config.toml
crop_scale_min = 1
horizontal_flip = false
norm = "batchnorm"
depths = [2, 4, 4]
kernel_size = 3
residual_init = "none"
batch_size = 512
Rows from block 6 of a small image classifier, named by matrix and row number. Rows with one number belong to one channel. Each number is 128 + 24 x the weight over its row's rms, rounded and kept within 0 to 255. All counts start at 0. Numbers have three digits each.
After each channel's rows are labels from the 100 images, of 14848, where the channel reaches its highest value: "top examples" is what is common among them. Only what is clearly more common there than usual is listed. The data: fractals drawn by 1,000 iterated function systems, in grey. In brackets: how many of the 100.
# convs0: first 3x3 conv, stride 2 (model.blocks.6.convs.0.weight, 256x128x3x3, each kernel summed), inputs 0-63
# convs1: second 3x3 conv (model.blocks.6.convs.1.weight, 256x256x3x3, transposed, each kernel summed), outputs 0-63

convs0.52:099118167159099157121128098164072130156137102104144139136111108124133148135100151127123105170136150145140135124119130141095095111165132148186127128106118143094121111093153152139120144136132132
convs1.52:105144160135125132122129117136101113177114095098183160112127161151124141144125097184108170060123138118116146108178137147140081128152103137118170137127114099082097152131144123124128153072145132
top examples: five maps (53)

convs0.116:128111094159129113118181131106086129102121113130105150134114115164111116091101107141106131137091169114117100145120117108095147142132130096143141148080129090136121118131095111107154108129146111
convs1.116:132148187147136139148102087168141109128103111128123118149121139099105171141123115169121146170152147116161088079135120157108131133138088126126107134124120136132136145128102109111110128114158116
top examples: five maps (57)

convs0.194:123115115099120094154112186121134119115084108188111152122129084173133106131108111114093119101143104113136144078120115101112135135118122134125114185087103099131118145096104131128113116147164119
convs1.194:110104140126150135174144176161143113143143116151143084124109181111145122136082112089133114094149126119142163138091152150140130120140124133200138118101146146099117094084111142102090120113170116
top examples: dense (39)

convs0.254:124116168133117153165142154123112141142087130137095099104145113103100165132156142101116112074120131113143136148099117129158155150112099136113156133095082120137121099121096095138121076138141118
convs1.254:172129149090135126089167118086122074079096145138125097127132107116128126140109158105140146100115116125093124102148122100101148137105074081162141125115121123120130141114106071133110112144151113
top examples: dense (26)

convs0.187:160130156100164122145104147125145104097161129092107116114164097118121070091103136147116109134114124142146126119097109122090131113149126104133094110154169125159075103139140120089140120159131107
convs1.187:148117139150160145156123116102115138103111146164146101111152114106106116155130124091097112170147141162144111164135171095084157168135136139105104110126140143132155127163108115145105107129143133
top examples: four maps (50)

convs0.69:113104179137135134191077153105140133124165121103148111099115119117097168128092096171127125128150132136128114115070125105125114106139139109084118148145171118104114130147161112112139132139082123
convs1.69:156147124116096103155149133154134092149092133136136137100113118167175083131116120096151136125126140161159140129095148176155101130125141114142152109114121095145125099132129150171145127101110161
top examples: five maps (49)